Weights of a small image captioner.
Model: 64-pixel images, encoder norm layernorm, encoder num experts 4, encoder widths [80, 160, 320], decoder layers 12.
Training: adamw at rate 0.00083, 6400 steps, batches of 64.
Data: trained on dead-leaves pictures: piles of overlapping shapes, 145000 training examples.
Rows from block 9 of the image encoder of a small image captioner, named by matrix and row number. Rows with one number within an expert belong to one neuron, the router's apart. Each number is 128 + 32 x the weight over its row's rms, rounded and kept within 0 to 255. All counts start at 0. Numbers have three digits each.
Before each expert's rows are labels from the 100 images, of 14976, where the router gives the expert most weight on average: "responds to" is what is common among them. Only what is clearly more common there than usual is listed. The data: dead-leaves pictures: piles of overlapping shapes. In brackets: how many of the 100.
# router: router (encoder.blocks.9.mlp.router.weight, 4x320), inputs 0-106
# up: expert up (encoder.blocks.9.mlp.up, 4x160x320), inputs 0-106
# down: expert down (encoder.blocks.9.mlp.down, 4x320x160, transposed), outputs 0-106

# expert 0
responds to: large pieces (96); warm (60); circle (29)
router.0:091113097164156126086167147118134139095156165126183055068138173144125058072086141113129149117109146163082166107075082178152144161144069133170109113064164073133160116148111096212157059062060138098149179127155118091084122042112121061089131114161145142139101137148173131101145108115102059159101168105119126123127139082117151
up.0:203098179093115132146148101110135176164102204093174228134105178105134155125162164124099109119129162103217118127126154186164111133138188166090119128134119100135072145175156192106137155137156145117158139085082105060140149140088095199131151173101150138154160078113134115154119104100170149136181082132126139128151156141158130
down.0:213148090148147099117172134176170216115133113140149160106150153124184116090132097085119175118185165123099170057127086140083104131139150073140103144135141169156140150108171086186196092115071070086131138119127104123112168125130153115168125157146106138151151066149195142091099166128153124156126165081127174083082194135090139
up.1:188127144036102121135139095144108177140145197155143211115104137101119095157170153126065131133152171132123122137140107147113113112116161132085160126147109190136081112163185159049137120126095127104164083093087130060176180154134098214135137172082120129171186060116094133113129183157127117162134080151101152109123136127158129
down.1:185160160159142109162166158165128184126078104155133119126142115137172111129102120107117188096184135081105165081114075093077151112116154128148129112126116159131130136089175089143180172140078081060067084172115099125145195113119136140111171164148109150128150110157159157133116186131140161112177190082085155131117151138149154
up.2:198182119028063072119134127122126173098116172131122196139128099127101125144142157099113053171133171155138090182093112079131158109142159124095147145143074202119114088159162122086123106134167126149172145119135102043190168185134124204146128155127130115088156116151111140098130174144130187163131084167123098127152143164201116
down.2:162113185144088101149112168137198171114123187135099169154087187104109144151154117080134164130149108104170165113094127080165188120135180128164113082158165146122158128151161099143141202136144138091128096113109134080115102130120074136171115190134126091163139042131096120112117133133205157154173143143116104131165153171088184
up.3:157108120059071124169101125141144172155163210156187193145099135126091114144150145121093133171147187077165147132099101162099135097092165145070144116118103145135058142226180188071170137133137103155165106077086074065185180139167127194151113174111115132150167104110114127099119192159149151141169050149107165096134157158166106
down.3:149151099133107133142137134133118182149172089130100137099187107171120065096097113107138156137157114147056163091147121133080125103126153136138133148095086239121131142125159122172159135143150112084108073202105170169164129143091129111134144143151086153091110116159153149108117180110121111114143184087153163131098100136105126
up.4:144154136068130089188082109175106135106117163136142159126086100128114116160107097114150097162129073134144141170123145111121167114117163082037133150137078214099107080142128144129103163120165147121145140093122111085141105187155138184132097153124164114142148093147063133131121158117105134135149078178103133119166130213102141
down.4:044078138162142090155158135180106070128197181129151083142072142132085111131077123136145113136081214131139111117111127159147178136150140153094113101131089057133150094173074163079120114126123172161152186106150103083106135095151088108091121068129189103110107171115115123107134081146103146152069080136105127100121137066167144
up.5:151166130059150135152145138102108139127167166115130097115082145127099135121137181167150151157149090133157123174162153113082092077091118119114137156155078151188115137111178107110103154144129046127170115104093111068127100131181138155121147163066110116099120091152097124168140134105132172136145128144086118157119176116107082
down.5:105137110135109138193174089115185082145123104112095093142125138075132158180165119080072112139136116052194144089138134133133154170159190149090089139117127111148142109067085163107164133113123152125128067127108152118132094133132109140134112163151147094136189122067111108125153081144145116130130073174161158130117140151113162
up.6:136146156129149138143089120092161144144118202118118115092085114117119143100149117147138091120133104126144107167137152129121170061059101109104118160141131156145113121153096111145079145143147154155156143099120090047109102143187111174089167183071133117105117076105094106115135121136126144110119103111130121141144179137116072
down.6:188119115112205087129165138108168133106127177131201136115108163163180063138096062147130090128148083148067189157137117098070096123151099107182148160125123193168103122195151065119121139125095094103165166107157110080136171097132140121126137165090117110148148146130126149144155126100134083139136097140175084102077187069148087
up.7:237118165095114127122133123146165212147142188144173184083122177156078112099121198125092114146072158173142166163151101169156129129113079127090139128112143163157102126200208202114098161128089110088146128068105132068126135090124108204163101112078130155182165101138146113098127194117127103139114080162102140130105127143104138
down.7:193115152147148099122122143110121169175091142176115144110101144127110069114123063105103159131177110157092174137159157103138175140120175087135196099111149209119170124161158072207122141165107158063125126126131123125159140149126120161170111148124100167168132119151115163118119208114132145184107163117091134108126124115103182
up.8:146117145064139131197149133127149157137100249121115133115121142147118111157133156140063115143160121130148126169133101112083119100116141145116213099168143165137099086210185110105089132140142095143216102079063114016172161131160154197131119198092096131163137099084092132162146212113175153095135122140118129128101154157132130
down.8:163165108109139154120113142121107155149151097139134120129161080098156076105099169122163191146201053123032117108136105051088171143151098101172116137151109197157151138122117082197164133115141118095126084113172136129119194143108174120124112153170070108104159143173141161171122149122099135125138160131144099131064148130124082
up.9:173102121071098102148154123160173173143147189091114211158101134118069139122144175117097137128090150126154119122118102129141132120104117147070154106135132122169099096214145199060080133093134139166156169092055111081158167100105080194123138194118148129134137088077100092188141200120141151157102109134070115155106098128167132
down.9:138156123126135115156164126130161195087095088135184141070140146131155065112101101080125143161179129144127203193158175142116157122166130097143153108120113209086140133081154108154147147143134056098118093155126104158104181177101155142175126125155077128129118116177141151087081158156152102149103120132140104097121123147103144
up.10:156122068062108074150122160108123128091141150137166129136095109118089096159114165109160104199138161129119085122094112140076154099150135136093155123136113139110048094158163133138131110137162142135193116060145061057148166133134141149158176132126165114109132115142125163107100169157103145183100109179127123091140155167196122
down.10:069082164179126099120070101188145078159123169093073100153136095142079146127149159083109141106073122083162107093133127164167123110138188112094144063112117061080129166174070145088111146155169135117112154100119131077109109122123082141158103104111134127138107178106067106138136072161132191111104091114087084124129132132140166
up.11:138086136071093080162137122126141126115147158144144132144121131095145111158133131109142158143191147083187061121142095129097092144139148187125167134217142160178100102236143118121119130107156081113158128113095091031131122135099100153148150163096111126099075124111124126128152173185173179153143145131132107110105193183143096
down.11:087115159160229151168168126155110129107105146112129086173090152154119156142126100133126097162105088077145140112181146105089143106106100119136064083130130118116159082148110083108113124173192127159125141075099145101085118178171120086107119144131181127130111158145118148125149154109149143080123104139125101096119139134079134
up.12:157200146166121120105132140102131153132088169114100092105033100148150170092167115133132112168191102066137126133120189153108136091133146149124048096101118163141109176134137104164123107167123145127107151055124093128097132173173137171157112134129107100104125135148145107135099080126157169140168144116148181130173091156123161
down.12:033125128096093151197130114095144023148126094093111103193119122078085125129160187153124127145143126119137046124099133101128155190123172158082080144130151162093139060114091171116100107140188199164126158147083144119094139138150119120100110084166155118158127159087121122170130115136119115155133058188150109112158098147146084
up.13:132099153160118181151127127128151121153109203109104132153115108093143177159117158124141115116120111044150081123074139137146158099088153134108115103117165140165093118213077090099122131110153160144164105113114150092139143120134160116107087162103114093170125130088089117143163131080136133087161078132117135125114115166138114
down.13:159141111120192140127123169145131156131115160105149142073112146164182099103072110135164179158206105147080178141120100114106136092093105135191153132115114176119196141201138006169138117128084131118126108145153116083086171164141129142151142171151115098124164119192138181145102214086128126140151200121137126130102162118141136

# expert 2
responds to: mixed sizes (72); pastel (57)
router.2:081136099169111157179118122143155056102139145075050108209160113107144121189101116140127118092127089043172146102119127119131141103134127150150140150150159086097173131108084074114101102107149162156169154155079098110072133125157172095088140147099123129103114128069115129101139142160142138103097157146147092128170134152124108
up.0:167107120084127105171123121074139145136159255089131140158091123117114147149142171116115087187177101095150096116112113130097129116114140146104136112162178179132137131214153126087093118116159147135169116116092060023108177121128128173134145167103134140145114103150093175166122195152148140150123085126105121143109150129157135
down.0:172146113096184142197168189155091167133126121159127085082142099134159139087084112109160154153178083110087135164123111111099170171160159124136136156131099182128096113151162104156110087171109100080138104144173120105071186096153171140121186177158120079120119141188190136132083167134092090191206180100148163093156112103131156
up.1:172064124093124128186168111093145129178200199109151152083152122128101095116125248137112127094125164143108094164106085099108150130102075156130163137091163148149109123211170169105085087088133162141175122104085082035148186056097113155158188143138121143177125094128123136202139172161140112141148120129073140118107124093211124
down.1:152185132131129151141158160135119182155130164128110118154100106149184084080080109110112142174155098058077174164110135097140140081116125112167152115118164202120145135122177096170130082138148105155099158121145110146196189117118167106114175168155108085111155074197161161085087163168073157146109163135122154115086103110097104
up.2:168101134136105138148170070158155121114150255111144166113105143116107091135144167094113141150135117104118116156123126119128100144117122127108128101168134134116095106195138123101044117099114145153152145075073109000124163119140122175185129109084162150152105091133116110170120192169168074178142087139131131104135133110165131
down.2:199189098128114114105138138158157126117120086128117107096142085118149129157094143075148146124155093149118091154126104082084138139164149116119157152171105121120130167086140101172154181155093099071079073152160116197139126085203179103147196148139110137095143140163112123130062096118095110152174169097136124152127132154102151
up.3:140106143137160131138139121080126117182172183114145122094117166080127122129186152133087090139138110136141043099136104184087074111101112165135100127177157131157088123153177115087129192118166117127141097089101139082141117100126072115141129139092120170142060102094144148149176107139159137134194096096168104113084149117112107
down.3:168145103174112123118163105088138138190123174096132145169174150142200108116158097119106102080112155100130148143167136133117099076113151167156175141151106175133063082138159142110162131144136107121125152158070093082129132132160124172133180137109093159096112141137094134132167117183162163093150045155137151126081168165169106
up.4:180089157114107119128133106097137180142153185095156174137145133065139132061170158148066132122129128111143095160135118132135107107120099161150153134114147148128113136177160168122100127093124134133138117108067134065130143099102083148167135133115122130146100077117130124144153159127180102152186102116127123134105113103155155
down.4:083190114147115154148156087133144128153132124036140070121119103165097121192174178092126139090114087117104175103122118077135103115118182156093208071127124091102051152138183152082138168172136153146132094124113114127185146093156157080119181096154126089094104155090086088172139098160159163137131104142074114133139113057156137
up.5:115101109128088103123140036180140105102108142083149154168152145118109099182126109110123094121109174089112188178114092151148134169159142110106165121121109138151115116167124157061099177085123139103166181122117117108140133171127095117164066111115184167173163129112091113130127175201153114158115009174124097109143159159148112
down.5:114113193130106091134141090090190118160059142130080146111123131130151185084105131171166115102186109137172145111162198143168106118150111146141108099160160148122152185154094073132110094192106104130080124092120139105069152159168112153169108128131117162119158154095139136193153078078143119096129120089138143128137111113084124
up.6:117111145155129174131151156090113147179190153122115081137159129110129130079144142188114130115122089148118115128146158138138074091029072153141061136116209145146163159143104065141129113126111103150132135140155169140127140097131162114077147135080101150119094152140133126124170113175137083104162184074139163095055127096140090
down.6:154074115132061117169062148106169126098106157157150152180112167096109144165124118134176107166139133120173095179163149097129161120120146175136178149172138125133118096090182151164130172125244116145149172139148106132085052147138159152085130122107142130115133127113129114124106158107146162120111103167114092158149148170156085
up.7:145087182137127113148194070108213098165134185100136175105119193066099107104148137122077161109119156102200169090144156162174120155089133166136124123128148137157172130166157174127142146100091159161125123146022161093061119104112055134090097137115104154203129101080159107174181169110151163102161095147140098138120086084103146
down.7:084131163158159132099126096155123079146178138043103072134130135103095124165117147119191117083083036179167099156124182092114129101102074180195160112157158090157116133119151150052085133125122169143083149136127154125126096075137103107124160133131124138097096159118093088147146069143159134109174134124082099167159101063164121
up.8:128126140168114084094087086181084080131105154101196144098138164132164078118178102113147159114084205086149181140127125164157090145154116092094103111083151105115133158157106156112104131113108097077128203111123131110153139158124108124149099102092144168183181167086116079076132128154149092144103074120150140134168149180128129
down.8:174144138109145131113154082076160127147153087125107134101094130186107117097161142096096119171153122127107148145155151161132102117122160174165146142161074191141107104150150115096152144191095131131115084093092185193109185173168139116163128178131089161144142118144192172155130144121117149125147115169108152046132172123132122
up.9:129081143135130086166152120135160180147188237139182135133102159111096117157167130080097134163192126097173131118121106110112131139108173168129166130148167145139125131206201119096126131099130118106163094115080088009153159100120101169172135204124114165166134077108111146119145229150179132140134079121101106106104145127139145
down.9:173130082115144131131143165129218149129123103112118131147152125192149124120129121068110162084141089141118168152120145065137153139130096119191174168132162120133124102124139080155134143127077102121108087135185110128106131112132133084118129173159079145166114107159153125104079071142133170165164186100111085094125122092119137
up.10:127174154146175120144126141079111170125185120116160056053105116164131106094135121122129086181140133145107141135213106119110095066068097150176123137155119180172124126142155079155162119162077048116144131065133084110149103145148174129105129134092086124107128093178161137107111102128148143146130174125107183095104148136113091
down.10:059153119112121155133092125125125066107136133139089119194141071115087152172137173110100185161104178127226118061110128167160106169115169166077113087124179060146106132093109183091157115115167159182124089167057186162131089141096132117123106123115124109147110161101083082096173098135123155088114148114073162127121109098122150
up.11:091074147191122119127126113133169101171122148099155131131127178112156098105147104133089150077144150083129162084112124214164109149140130145157061087082174099119171155160108160194152097118067128110135120134127165136067132096103045091150080100125105170210141145046172098095148118128168092108146143080145142110124116097133149
down.11:164116125122140110147136152187182076122141125052059117168160152112131146201110170062092128085162099112136111150100139076134137149114126162162198154197142108147081090126141155068119170115176095104104095189141120149111144131143125108146125185189127131095146104100071097159128154124145167112152117108085066146160112130121108
up.12:136131151151087072061139036144132139117109135136207137113153178153163083095142094127144068142102166106112174197150124197165074145168120110125088091065086156122121135115092183108114120147093132104152149087141140092094141171154089140158067087066155144159142126134133158119104127142162071125122041153169130107141146188118101
down.12:156162115067185090119178127141070187107150118181164137141110111158127096120095139117083117199145161146092125164155128119113100095106125106119099084131096174090134081077186066158104131158124080108120081054159139182101183165116130142169105141122137130140157079108098165133095197127102152138112124134102116070081149120135156
up.13:157133145093121173100113128071145187170134133123127161126123115070142167116155171154131105121129123163140048146154144101102085077074095138135177153165139171159129138126157125135051106126139118149112136132147168132132114095124134160105176140103085186097112058153132133150168131112138121092146134109161139175081110109129101
down.13:135123101108074151103055117095116143121076170127100150139133111092165165131123136164208113093134107107131084182152098115077125103082094105120174171200123141164131131139147137128093125099164097129166212127187110109166051138161134130115161154067119136091099118136114122148156111098119114112070172145181103174132154140136114

# expert 3
responds to: grey (100)
router.3:140124150150167082081172066162158108090094099083131158095133177137110139160127095104149114108066099200135130160169127092168173177159114107143138137137102123133161103115149145116118215097129104088099117147132179164107092139119087081122097130131123149116099131155114098161162083105134148111121131149137085183145145103087148
up.0:128145112104113128130135143074096179126127153160127138115131101127163129091129128185118073181214137117104077160153097102066062063104123130147067137145115197119137126179120043167076121163163119134173137110136138082108131166123137134134109116092128137132119106177128207134151139138144093146149113106201150102125166163148092
down.0:167076114137172126102094159106104132112059120197177100134119153149149153088077097160139207175230106102146169140132111115107101132139123142151096142121145179110161155163104081208141091098164066108114164126102159087111104176136116141133099133114117150130126155196142157162154155128112114133131156158166117094042148155122162
up.1:162106132103153132160142151110077222131180196149162134086121096143111094095149179154089132157153167129158097109102125151116118093126131163097110108113119124141080133234158121126134100132105115158186100069093071039158162111108103179165145175112153103145101079125127179154129146190144108160164134157086197075119154142207121
down.1:204119158118155129171147157107092162156133116181143091112142117117111100082076115127145183190181151138099110098097134084129157089116151129139102110137099196098123106118110102187148106142106112100084088144152160133178174134116117125109131153184075124142153132224191133083124158113065149124135166115086174149070099112131137
up.2:147110123092120172146163142096161158172176180167131112141105089103091125106110143148081106191162125094158134117114126131106135074086180171155082104126124132123139099200113114133153095109112141199183131120072079051103197134111120196145150158115123122191135084137134174108126175132152134143140114130141135062132114159178120
down.2:151148084108109132157136106108123154088124148131118152181133055144105101128071120102112164123120144122112217120148080096083147078094142115080145154116116179143160052076085141141140112167082105158118150133174137097102140085161161122067115199160140142084174173123147130131091182054061108168141127141171184140108149083115070
up.3:137131180120109175109086085131123128127124194120120156133088106118128144112125131145125091145129089089151113186149195140134124068055105101119108138118140149141124104127131126108067121180136131176120160098121119128136132116158140189071091162070121112144175103130126125131134153086102103111112134104142202147129122169107119
down.3:096136109171065126102089135079139089154176172147089079108106105142117122086115170178148090085087132143115096053110144149136112077119101187127137148132117085155094136185094160105176110146187166184174161146166155095140084045125167113115131102127130131071172218174161145154136123104107087131111115112127131147107162144129101
up.4:138103161076144147177124148056100139169131197161147154095114122109149176098126147198085110177124144111177056100142137156114086112084127145079103131153152203191114139165141107152140124129142131188163131118093150077125151104116101195135126174075104143156081081138119164170147170083143109118151144114109129132137131103148125
down.4:130154135137199101054125124114098117134183122109173116137127165170122099106116095088164156151135153194082180126119112117154113159174115123102105100108097122143163134128099099148129109118145107070083106137114160163122173149113124073175071086205150135124144170144173127125108092107059080171115114112143104124102123129115212
up.5:125073166119116180122116155101109187202134130136099139133150114107168149057121178192115140105134096149110127151099152116160149135075115130132151109115199147113137171127138118160101083163123153133104103174153143137127134092106134157110133144141112133136136105136126143127161171129087088105141175097145169154092081145119189
down.5:072088139131090135187125073216161121107108097138110154135141121103054114192117111094170124141053146085201152175104137145150120128136155104109120078122105118091132112046104143080123180118180133122095103148089131200111149179129091147139058104114180137192179105120073134100163135140145141096123127178130064129173171174086125
up.6:194117135121075127144119153150116161193162184134169149165122133097109127142169191114139167136124130072167090145116118145100107112080114106055144118111164119126100195188149145098090158131107118113142147095113094096155142146145104159144128158040141190151155069036064082145123151130157119109105109120127170131171115191182157
down.6:171129164141118138115135128109155145140134174150108079104132140149125128192144203134181103162098119142070081108165106139151123171142124073119097164131087167115149127105091117097155125142137159149077145093155135178184114168115152109104122114089186158123100159099088087109119107118134118151147064142123073129112100123184115
up.7:171101159140102119154092125123154090146096159112156127099126163095115131110190131134106120104118137100200106158165149179131079113094112139126126103109142152172083132167153166101128124142157100122137118084037140104145117129150091164082107068053133154185117090081100142141151144134156103106162050115173136155135128175115099
down.7:106114120125155158066149183127117093176122162089144110095130168152170116186077118115174120112134134113062098166130118095120131152089108136180105107137080082072157176123069110142094116120130124096093115159130129144130162116124146093117115115108117156127118175158103094114151092175147086127100113115132150162154124097217150
up.8:145112129105069136140118172087108193126181193177160122138122097117123115071190154118118100171129135078141085136117133162121103092125090159136093137110139149174074105243159145129099091131141105161180154080096070000145175102149143141130142134109166134143160065130152148117126172181131113131127093149137187098117128180190073
down.8:102147157109183109093133154092175106162085136196145057119147153109141144137098089082103114139145138103122154111138168088118160121133177152229143098144137154111154108105105091153178166138115133151124104153088135146088162085154121112160098179158072142137054102135192165117139126126137161113169148135155067131131126056112119
up.9:116074165163107139126087129127092163211098161167135165135113107099134162088135139137050119145175154082150149112115141159151117122103158094110075066125194145093123174170101096143139093156140122161106148124123119127114194143083092168172115138109103134210170132080101123186138172149112063111148123093123150122154093159149161
down.9:216115136145133145125148144106147232131124153159184178137158122144146146066148099101105097155166099137118166152103119127145146154120124135168119095087153198120108107220104093190159121100124113075113145142153155140114173112077159122136096112168095136131184100192189119130154194121081105097154116129112165106090121159087137
up.10:111151088118142118085159111103067132115178120188172103107140121174144066091154150131126132161171184087091144093142079160079087115129133156157106116103096129103068138162126126088165143148077100119167093112146069114154161160108154128138166094139119153110134166151188142090079122202129148161115122125107151071104167158172114
down.10:118143126166133113113105094131162040149131156111128108135081158110084132147146164116106111059117132142150109099078177172171095142116120192140116117110146091158100172133140174084137134128159171164102135116042164129121123008138131094132110100149157113077095176073125075138144086141142146145100124134109138136139112049104151
up.11:111108115073163120160135128055149122162188206137118072112100106117112105107143148137097098141147132098122059122077112139092108060048161171140106117126123170151092149212148096117104086144125144196144115110103102053092161087151123174115176122128152120143051102134149168182109126144157102144144158131130145120104117107178137
down.11:112145121188186165156140223094114151165121154177173096097169103092124153095110169141109128142135087125117126107116133099113096154102093161122087160108174132148176130161143061159123111121135152157171133159147160091187123159116153072144061112107138162091042143188135099177131164067051115153146100169126118127098114052145148
up.12:168158159091145130140134112060131167155115152119137140092131122138110122038177144140073084137154126150184087135157157179127081081092100169115051111119166185164135112131134129139095138157106102134113121080059145109127140125143077148146102168069146151169101107144149159178137151131158110124144117133150150086094162161135104
down.12:089144105062140201086168164145176141166128108135120127110177088179124116162153166138137131126185134129092115170144121075090135126101129137154185172192149124091078111137159089149153142130112077147127087159150152133163153107130165100062161165147077182085133107117149159107165127120122157082177152099138109127128156133157059
up.13:154186145114100140091103150055146160126166141124144079075047102122122079094178120130137130125153125144106125123160155163109103073113098143194140111158129142118128190109163158149125108190103098102104164028170092145100131107209153130164182116076143131092104097156144176121080127135183133147099153088140165115119151087150135
down.13:105139087080085149143139130114171072116091099145085135147109114097160164165099088139148057100134109116198095134150092134090104152110164160118125149140078161134142124148110179074163172126206154176162123161074152105094090146086133125122109138094152142116063170088158117130116113171154109148165092187135107123138112191140109

# expert 1
responds to: vivid (100); small pieces (78)
router.1:130151092115106151138138152119079188140142122186099143148108054128151137071159166183081105147150162100100127135113114173103073069118138122098097126096129137093090136146117105104132077164126116158100094157165099131154159140120178159143157118156091116140176134142148186112099181144124108150135120100121194070112091168177130
up.0:148121079139121045139158076139157132100151130117164103108188173141128053107146141075118147100150149121116144153109066140103101161165107201167174134133137165128086111215147145122110121114130086105178118149081110092135129128066043114196126119126157166134144132155159136107084149138165134209134136155101107152106203119173125
down.0:109119189192160070111138165151101108132075175184151107124126140112171174149093082141154083175151148097083182147165120117154134116088142101190089094134127122120157118139099062112084102129127149084102136095146133138110160150173114159133080116121103106164111137148086133092123087096128146133126106111148124122171126167127194
up.1:135069145168180128120157107104135091152140213091160115122122164129130109203140110110162085127121106069161130114140112123119127149113113133155122125156126146144136102177079088122115151107143147150202143098104131061069128123149095081117076160081178156139083134104126118165167087090155155121133099185141085154127142115116127
down.1:176105126105197121117105083131087145130136171129136119080108117152088110131091111121149154180108095161130205138122116128164168183132111111139113139107074118151125128093095133113176130158104144111139108170143129119086133130152164087107084186104149097121114135165155119173131137058113108125117136093120170096119100085073173
up.2:140000187143134152130147107144181118149088133104132161148175173082139153100138135132100154136140111122181158119079141149174159213121153146123126119114146120116161155155083135143124129078132198141106122168123150139092142131100052140089067180126137143186104073056111098120208138112113131069142143107121099135118095089123153
down.2:120138102100157125041188089156068094112158088081111164059109136178120113137110162159118122118090188213124072100133150091148098127125102132120143161161081061195103161120136139014154142129104112115124082126149145150175134088092166093116169092125110160076064168092148068182141084122124138142135114104102143179126121088175143
up.3:082089152174172126110145107151177088119122195104167108156122149087118120147106094121133090161135143070147122076124120182125130140132174115156091127099105146166149098172087125139062155124137132169159168095115140071069101130139113101085046116070187133164099099100170136166191118124163128105126119186161112140101145139074115
down.3:150145178097139119204130105140103067117159035068100113141096091173080126132141181091116126133117091098123093129096148096112167075125167114114122067090088148121144086103144164122128149154100170164117114121094116161103146149127157136133114144140204097059071133072078083165093152120176151175154141126120109089150072143136140
up.4:153105136100133133181129170156154132138099196142113161156134145095099171179144164114067148172119129094233121101110113155098160127112199135063131125109149164118088107191171107080154169099177133164174095120041121048126150119097116188111108204123135123153142099069083116115132187148122182111160101159106104118117126153099129
down.4:142105140075133125172143162081146108142124139167099064154119101111126164095036147155142153126147090150126109094091157104115180151139100157147152123172150126101162118153138061166075082121159181135139167149137102116123149112102133146115105119160093101138147116162110164145151169090129102116147179111105105135109116161157121
up.5:114154089143161116103154105191049138108178123092115117089056100154118115139145177141132150175133169130118131151140079133110116091092131081062098106127118113102091183109143124071123139122070072108149105013156072117191126151176178157141136092128128122095158129123060083128101112171149116186109104116091168127163160131172133
down.5:103115131116125166176106055108164073122143073092110123156153119098085135161056156130133148106033103139118060131078125110121131133110117184094183140109116087154100095119140203060122154089174161162115125134072190152111156083118145108111144080138188124080108140141124125148135114116079154142087115150132103158126151155151121
up.6:156068167136151128125155054147175109142122122095123172118128180102135174169093138108103200113089104152144165119126148086155149193115128098152102153138127125118157106173131130115145172053125173137128102140126187109068154103103078089068084161132111133126100106108096092140188144096108138097159134123153099162150108110075158
down.6:187099075064146146097192077121104124131106110118135173082159099152154056178091128146126085125138196151103075109145092071105099096144081129120137158150083132167132103120146073064144166115070084112128094162164084122178221119166163128089143175149137150125124112135154090182130127146106124130130084147124158130100145182227107
up.7:155149175136142168160104106141150126160077131091103147125085148100138147153155126154113124110104054136171169135174164109166138135092101131094164138141180151152144122097168143113098179138159152127099143140127173141112088152158119143075089168042111157132116084111082083157168174082120132084155130111118109162132109113083102
down.7:100172147136137059097110176128085179093102130168167091117057122190161143111149030087154102156221142108082163189160119111154146149144175116134131103139119150136127148107136050162107128112150124082137141090167074178131096191163134127162104138120133113174118140180106137065099099105138174130097139163137116104200120147129166
up.8:144132193146135138175109116131154105136087133039121118116106198121098123129154126108139170108123090119152140114137143105168171106073095128135128137153144145134187111115148158135111190129149128129134149127132173134075096159197125147081109141076116150179117081101093085182161161092159109098133120135134094156147125112072125
down.8:102119135122181088134124176116113180100126121219190125115089146124180103123165062120127109192187093110162160188132131150151144184126170124138127101149147148142133124129116098185126151174172140063151121073172092174150062200147092152149118137137111135155131129154112195058118137152158133129106113183125083118200140144095132
up.9:161123080097123060119140116114177143131147117112154129093181150132161064109124118065113151141167154130118172174111028141109100164160117190156179134102118166156138123185152151137128131106148092103171140145107117084100115157060069124169130102146124151135147118161133145096145151161192158206129127157127092112113193100138109
down.9:100148186158151103129127196124100137104068164183137104142112141120165161187106100161150131163129156086112165139125135098130118101116142084186129121163139108103162115159123060110053150129117126100116121160174119116106167145186118186110116145097132124163135162131094089072118088087141130107152138118122127127183154138154119
up.10:113062160143173110125181094096150094142167183129195115099134156116103067111099092139142060158122124144134127168133121123141140149085102134141084152127116183145175067198091091108073147120078133144144139125112152044084150122169108073063052160075169111162083099137146153135162123098120123120148081144168076113127150132097117
down.10:157164165103142116125175077142165147104115144119125162110089108142129114164139087121158100102078115149062137155140140092148136135146105103088099154162072180156141142150150130096106198181123133097119066114153174072144191143205104137103111130156119144122144096145117119106114120154166150152138080132160105136162114151132151
up.11:208139142052075114168107095174178132139074149103081222157117115087149173157155155130085127103117184123155129167098112112125157120118172129069151151141088180152098131130188153045114167121136119122141104148096118098158189136134126207123128194128120114121186094109066075153149196061121160127183068142120126169173147164141119
down.11:123128129089174123167155153146082149093205145171170147133130145145089120097076168120113110205108179146104113151102150129148169163112102133154109128110079122123146049147195093143151118091122183179111159111147136143116119144123158121105102102172192078151113135191143209107123194054070120143086164204093145136128118128092119
up.12:137092119151173107173141138166128128125162204099152126139107145126080135174131140100127123174053141099164181100126127129136175151143155134104093132133137152173102101149157108087089179139139142136156139097114109076114149116149109147123113172124163091148087081093077084149156131138147159114152081173118089141187124124112132
down.12:141108076099122094082157177141083171103136182135189093070151153165163072162145097107109100125141139135114143170104096092085122175097115198167192140148140110154119145180215139138123143079164116083178108117102089099137122116108102157168181116145148159133098163175145133062130127152166142199106125164139080080090166097169134
up.13:137140156113130115154140084173140088109073146124142208153149145132125144176145104118126092123103143105147126156148129136131151147144174100099110134128101181140132075116092143056119223113170146120134101169083150129107133168167135168125067169087173158134175135088093129145192225138136156102171072186118098093133139174088105
down.13:075144135147139105160115181155094184145192136140130109113116102119132094024137134085141150143141141132144165144113181171135108163111100113118067064100170113127136172104145101177126045124085120115134150145199068167138122161109155149150166104156099105160139139140151184114067163153134076145058157086090128089117103110123146